Rows from block 4, named by matrix and row number. Each number is 200 + 20 x the weight over its row's rms, rounded and kept within 0 to 999. All counts start at 0. After the name is the row's rms in percent of the matrix's.
# conv: 3x3 conv (model.enc.1.1.conv.weight, 192x192x3x3), inputs 55-59, a 3x3 kernel for each
conv.7,094,220,214,177,228,216,224,166,202,166,229,210,198,188,176,216,203,233,190,195,201,182,206,181,193,191,226,219,189,173,187,193,172,164,188,198,171,222,173,215,216,235,210,198,217,202
conv.8,094,182,177,212,196,237,228,232,207,197,228,197,191,196,178,205,207,222,205,196,179,189,210,212,203,212,183,205,180,215,186,183,219,194,202,219,190,269,212,227,167,243,230,196,178,206
conv.9,095,196,195,186,208,172,231,220,237,204,237,172,228,174,166,210,198,206,190,216,181,173,193,208,212,202,195,190,215,171,195,220,162,168,225,231,213,212,209,182,202,160,253,242,174,158
conv.10,096,198,205,234,199,184,188,218,166,191,228,194,207,204,191,186,219,183,210,177,216,190,183,199,201,225,204,182,234,217,206,209,152,217,213,212,222,189,211,203,216,250,177,192,218,244
conv.11,105,204,202,168,187,224,203,192,234,187,219,162,202,196,196,205,205,216,219,191,211,160,198,176,209,191,205,207,196,174,224,208,216,169,196,198,191,208,174,183,237,151,243,183,234,189
conv.12,105,197,194,173,177,222,220,192,226,173,201,231,172,161,216,208,215,167,198,195,196,183,217,173,213,244,205,184,197,202,164,168,221,186,207,188,178,173,176,225,212,165,196,192,221,180
conv.13,101,209,185,247,166,255,195,230,215,203,199,228,198,184,270,131,213,204,225,203,220,208,204,214,190,225,221,177,177,194,211,228,225,213,215,219,224,216,215,189,210,207,204,221,203,180
conv.14,095,218,195,172,181,180,207,196,174,190,220,186,199,208,195,158,201,188,201,219,195,184,200,181,194,213,211,186,261,177,186,232,225,195,213,207,211,217,227,181,227,233,195,150,172,229
conv.15,096,228,191,205,190,177,167,213,207,201,225,213,212,185,171,186,172,201,205,217,214,229,170,226,202,187,171,200,211,209,195,166,198,199,204,215,195,194,205,184,177,178,242,199,195,160
conv.16,094,210,213,218,184,180,184,210,210,193,165,203,198,230,190,219,210,192,195,186,168,188,202,224,200,204,189,219,228,194,201,157,214,193,221,206,214,171,199,185,202,203,221,254,230,227
conv.17,100,213,201,234,195,182,230,209,207,250,190,213,217,188,167,219,200,205,210,165,184,173,201,193,208,205,198,214,202,209,212,190,186,168,186,196,190,197,188,166,246,219,183,162,181,164
conv.18,103,196,190,229,191,242,199,225,181,205,165,193,191,193,194,200,231,205,209,195,181,173,201,205,209,187,219,190,210,189,195,204,202,179,200,219,178,212,179,171,211,182,175,195,198,193
conv.19,097,182,213,196,225,200,212,198,180,213,176,204,198,182,172,203,210,182,185,215,214,204,183,193,189,189,192,166,195,198,219,169,235,147,221,176,247,173,188,219,164,240,245,204,197,180
conv.20,107,219,181,191,193,185,217,214,201,171,202,199,203,191,228,177,181,189,176,183,185,201,191,209,196,204,188,190,226,227,162,181,202,212,188,217,187,212,216,168,190,174,194,198,197,222
conv.21,098,133,223,217,233,201,213,173,184,222,212,211,190,188,175,197,171,189,209,189,206,197,206,193,207,185,192,222,188,224,185,249,174,185,232,236,178,175,201,202,191,232,179,224,220,133
conv.22,099,190,183,183,216,202,194,182,200,163,203,203,203,208,177,202,182,196,195,200,194,233,188,173,238,212,191,195,166,173,191,195,195,239,196,215,166,201,206,180,202,205,228,202,160,190
conv.23,092,205,215,176,201,151,231,179,185,174,197,188,163,197,204,243,218,183,146,192,202,168,196,214,200,188,200,201,203,183,221,170,196,195,173,207,175,163,205,184,212,206,184,205,228,163
conv.24,102,226,236,181,183,174,187,203,194,164,208,215,236,181,155,187,215,205,190,220,206,185,204,212,165,194,177,200,205,217,211,200,178,183,179,196,185,203,192,214,217,163,218,179,211,204
conv.25,096,179,194,182,181,206,184,184,209,216,185,184,170,209,216,239,162,255,216,170,194,170,213,221,201,227,208,210,185,193,180,200,228,180,167,205,189,167,211,164,216,227,215,199,188,173
conv.26,096,223,222,199,188,200,213,201,186,214,180,193,229,176,231,164,214,181,200,175,224,192,202,211,204,229,216,196,209,185,196,242,176,226,187,179,217,211,210,184,179,190,196,185,221,205
conv.27,103,190,224,186,208,216,180,170,202,203,221,156,247,228,199,199,193,235,228,196,223,209,216,192,161,186,208,207,240,195,207,191,176,199,204,187,180,232,161,214,189,170,223,212,179,207
conv.28,103,186,240,198,203,171,205,201,182,208,184,219,199,205,166,213,201,218,185,219,188,221,200,232,170,187,194,193,177,193,206,203,214,202,217,195,214,192,242,175,186,210,218,204,185,221
conv.29,095,171,214,245,214,234,193,188,211,196,198,198,220,201,225,204,214,236,163,224,192,211,216,218,201,186,220,182,208,216,208,186,232,188,208,237,214,178,219,174,196,165,234,198,236,193
conv.30,108,202,221,184,217,166,233,218,225,182,233,215,192,170,174,226,163,202,161,220,200,180,211,207,213,189,190,190,236,188,202,185,176,213,209,222,194,220,187,220,207,217,214,177,184,195
conv.31,116,205,183,227,184,197,189,219,173,181,168,179,200,200,193,186,181,210,195,184,185,204,200,196,208,181,209,177,198,202,187,210,194,186,226,180,209,190,192,172,212,212,219,193,217,184
conv.32,106,189,194,198,188,213,199,215,187,197,206,235,207,178,196,203,210,196,161,206,178,199,193,231,237,201,219,190,193,194,190,213,210,200,218,247,188,210,188,197,169,215,222,201,200,231
conv.33,096,185,215,216,219,193,190,167,223,212,192,206,202,214,238,175,201,189,212,205,214,200,195,191,192,208,199,221,188,194,205,189,254,192,225,205,201,204,197,218,194,204,193,163,202,207
conv.34,093,193,206,211,214,210,213,214,186,220,219,182,190,201,199,141,202,212,163,184,171,199,201,185,198,186,208,182,215,230,236,246,197,199,235,233,194,218,184,214,208,157,216,238,216,224
conv.35,099,193,190,190,191,196,207,173,209,253,227,211,214,195,200,189,201,194,236,218,170,218,200,219,184,185,199,219,195,214,199,182,162,185,218,209,221,217,210,209,186,219,181,209,170,237
conv.36,102,175,206,191,178,214,203,203,219,166,174,188,204,197,169,225,211,201,200,184,198,203,228,214,198,181,191,187,202,203,188,209,181,214,213,190,187,224,212,223,209,149,180,217,194,214
conv.37,104,180,216,196,206,184,241,205,195,186,205,199,190,231,182,215,191,216,161,193,218,195,208,191,201,218,187,191,176,193,202,223,202,219,198,193,213,201,229,179,221,187,232,168,190,224
conv.38,092,176,230,191,207,148,184,188,210,193,205,174,175,212,195,216,208,211,209,199,205,188,204,172,200,211,187,199,199,217,185,164,196,225,217,167,159,198,208,199,227,187,174,212,204,207
conv.39,096,181,208,193,221,193,199,223,213,197,177,201,209,182,220,198,183,187,189,209,200,215,180,192,172,218,207,195,214,207,220,210,209,226,214,192,182,198,232,191,194,178,205,187,208,206
conv.40,113,212,219,197,174,175,215,233,220,200,184,205,174,196,218,220,205,174,197,213,198,196,180,209,196,210,218,187,215,190,202,205,193,199,195,178,219,211,202,200,212,194,226,198,192,188
conv.41,100,208,231,191,183,207,207,173,149,171,217,180,185,190,210,202,188,178,199,185,192,206,193,165,216,232,218,212,205,184,153,190,200,182,243,225,169,154,183,284,220,178,164,195,209,166
conv.42,092,208,181,185,240,184,215,203,180,193,201,172,192,183,235,202,196,203,213,207,185,179,207,239,188,194,186,202,209,186,206,196,220,192,203,185,229,193,162,181,173,214,212,202,218,211
conv.43,101,190,243,199,194,205,202,180,245,188,224,193,197,212,195,207,189,210,165,213,175,190,187,201,183,221,171,192,194,212,195,215,188,198,176,218,185,204,167,212,183,184,231,233,170,220
conv.44,092,204,195,188,194,195,192,199,177,188,212,191,207,202,176,217,189,209,217,194,191,178,198,203,209,194,200,221,198,209,215,187,174,196,181,173,232,232,192,224,183,201,204,204,199,156
conv.45,094,195,175,179,199,241,212,229,182,184,206,188,215,171,227,182,205,224,225,203,188,200,195,192,188,182,196,203,180,211,215,194,166,225,212,228,187,257,156,226,184,163,153,209,233,209
conv.46,092,190,212,223,192,197,175,207,226,190,190,213,189,207,207,193,228,238,200,200,184,198,195,214,229,207,204,198,216,231,215,153,206,207,233,159,169,166,197,176,191,210,225,227,175,194
conv.47,095,202,201,165,193,198,223,191,206,194,231,221,232,197,212,174,214,190,217,185,198,214,238,197,196,195,215,195,187,202,203,208,221,185,199,167,235,246,167,196,240,221,189,165,211,218
conv.48,094,220,211,201,199,197,225,215,243,182,191,233,201,201,218,191,178,186,157,218,208,205,204,173,206,222,200,120,239,239,192,203,193,166,231,196,183,209,175,209,227,206,221,190,218,169
conv.49,106,183,204,178,203,195,215,216,228,180,231,189,189,203,191,240,196,189,200,208,190,191,185,247,203,207,185,195,218,181,184,251,219,210,209,224,207,188,210,224,212,229,169,201,171,209
conv.50,092,214,161,219,207,169,196,184,201,203,191,226,208,217,193,192,170,214,191,181,206,175,213,195,209,193,202,198,219,209,248,222,207,172,167,250,201,202,220,179,235,182,188,158,196,204
conv.51,113,212,181,250,197,205,208,223,211,204,196,195,195,205,200,193,238,177,179,211,200,199,208,190,193,182,208,215,218,215,175,191,234,172,170,183,223,190,180,201,209,168,189,233,220,176
conv.52,092,185,197,216,194,199,194,199,207,202,210,186,190,224,232,208,202,184,186,171,213,211,200,240,205,197,231,221,174,185,203,202,264,218,226,210,228,194,199,214,171,175,243,197,198,183
conv.53,106,189,193,208,185,187,176,203,199,175,202,216,215,181,170,207,194,209,207,204,219,183,191,187,206,167,182,240,201,200,203,184,221,187,171,208,257,209,188,215,193,169,211,166,159,254
conv.54,096,215,193,205,205,187,194,203,180,192,195,176,211,210,212,228,207,181,207,227,189,199,179,187,200,190,206,180,204,200,160,201,177,218,201,197,201,231,182,230,203,167,189,207,190,223
conv.55,094,217,222,180,191,210,163,243,174,180,210,217,204,201,181,189,188,189,178,199,215,192,178,179,195,214,238,208,199,205,227,190,177,200,189,234,247,241,199,179,188,212,177,174,176,231
conv.56,109,202,200,232,225,173,182,205,222,187,205,255,179,186,175,156,181,206,212,213,188,218,226,235,174,168,196,161,219,164,219,234,211,167,212,203,176,174,232,214,214,177,220,206,225,184
conv.57,101,174,203,187,192,205,215,220,197,214,172,237,190,196,197,212,225,183,230,178,194,214,197,218,186,206,168,236,185,222,217,165,219,206,231,180,209,197,178,217,168,226,186,216,197,191
conv.58,105,209,185,161,211,198,225,209,179,240,236,204,194,214,210,214,194,194,171,202,187,208,212,162,216,228,187,181,182,221,223,188,168,204,216,219,170,218,183,153,235,145,217,229,193,165
conv.59,095,192,215,209,199,202,196,222,220,178,200,183,190,224,197,162,227,180,204,195,202,218,197,222,196,208,220,183,217,227,285,189,199,219,197,223,167,194,205,148,211,271,196,207,202,205
conv.60,097,166,175,197,203,182,205,170,221,185,196,202,177,197,198,206,193,172,196,187,216,212,164,185,162,205,177,213,233,256,220,231,165,222,214,226,159,211,202,190,209,189,187,223,212,257
conv.61,108,208,202,185,225,166,157,162,203,187,209,205,213,201,197,153,188,203,209,210,194,179,187,208,194,202,170,191,195,234,188,139,192,228,205,164,187,224,204,200,190,89,230,243,224,181
conv.62,115,189,238,193,189,176,203,187,182,178,204,180,202,185,207,209,232,176,195,226,175,198,187,187,191,199,202,187,203,162,237,171,260,143,166,230,190,196,209,192,142,192,234,176,189,198
conv.63,100,193,188,174,169,202,175,192,186,212,247,185,213,189,187,195,201,231,176,175,209,210,219,180,164,163,194,205,212,210,183,211,186,217,210,197,150,155,221,185,203,221,148,193,179,240
conv.64,104,211,200,221,202,210,189,214,181,177,234,178,253,235,206,174,176,193,203,205,209,210,185,225,189,186,183,190,189,234,213,180,186,217,196,187,198,240,165,209,255,182,173,182,195,198
conv.65,099,253,204,201,225,203,174,204,180,211,179,163,188,185,195,223,161,167,198,203,205,188,203,207,194,175,210,204,228,201,210,224,195,198,206,214,207,169,172,229,178,215,224,217,204,205
conv.66,098,182,201,216,195,240,215,226,208,203,203,208,198,210,222,171,188,167,218,182,185,198,209,221,217,199,181,185,185,214,178,180,237,200,192,154,248,182,144,241,170,231,182,238,183,149
conv.67,095,248,178,192,204,201,213,206,171,185,212,203,194,179,195,210,211,182,243,192,194,185,217,217,195,208,216,197,207,195,234,195,217,178,191,203,231,202,251,205,224,166,171,216,194,205
conv.68,093,174,240,173,230,151,214,148,189,153,232,202,201,178,162,234,177,206,209,217,203,181,199,181,199,193,234,199,178,228,226,180,223,224,173,176,163,196,149,196,196,171,206,193,183,211
conv.69,109,215,183,153,196,229,192,219,158,176,189,170,185,206,187,206,193,188,191,171,207,215,211,172,223,211,214,196,194,188,206,226,244,182,180,242,210,202,207,180,190,171,213,176,184,187
conv.70,098,173,204,202,222,204,206,181,184,206,213,232,196,219,194,135,161,197,186,202,212,215,176,209,193,189,207,153,168,186,222,208,222,215,222,181,216,212,191,172,188,190,206,187,213,151
conv.71,101,209,213,214,179,181,225,183,192,218,214,202,169,169,212,191,178,222,188,183,215,202,219,207,191,180,190,209,234,221,197,157,201,242,223,154,184,229,190,164,156,214,239,202,192,185
conv.72,109,200,189,229,234,227,191,225,206,219,171,203,165,212,227,154,241,194,171,196,174,191,235,217,206,195,195,185,202,187,176,262,210,197,222,200,194,195,176,184,200,185,170,203,215,206
conv.73,091,200,200,211,177,208,217,202,208,198,203,196,200,175,215,203,218,188,214,210,203,188,200,199,213,192,208,197,193,182,216,189,195,198,220,185,175,203,178,171,205,254,184,193,186,176
conv.74,099,236,235,182,274,168,168,161,192,219,207,221,229,201,160,194,172,218,194,197,203,207,212,183,203,191,189,187,182,209,229,216,164,181,193,197,216,166,224,205,225,227,164,183,198,250
conv.75,098,201,196,212,197,187,213,215,188,187,198,199,221,200,186,170,181,206,168,194,169,218,178,226,184,202,217,205,177,235,205,201,182,254,212,222,203,194,203,216,270,258,162,194,213,192
conv.76,094,223,219,214,207,169,180,188,204,225,180,211,172,186,196,194,204,203,171,207,212,207,184,182,190,198,187,184,175,168,192,209,214,203,156,166,229,196,175,213,204,160,141,216,218,201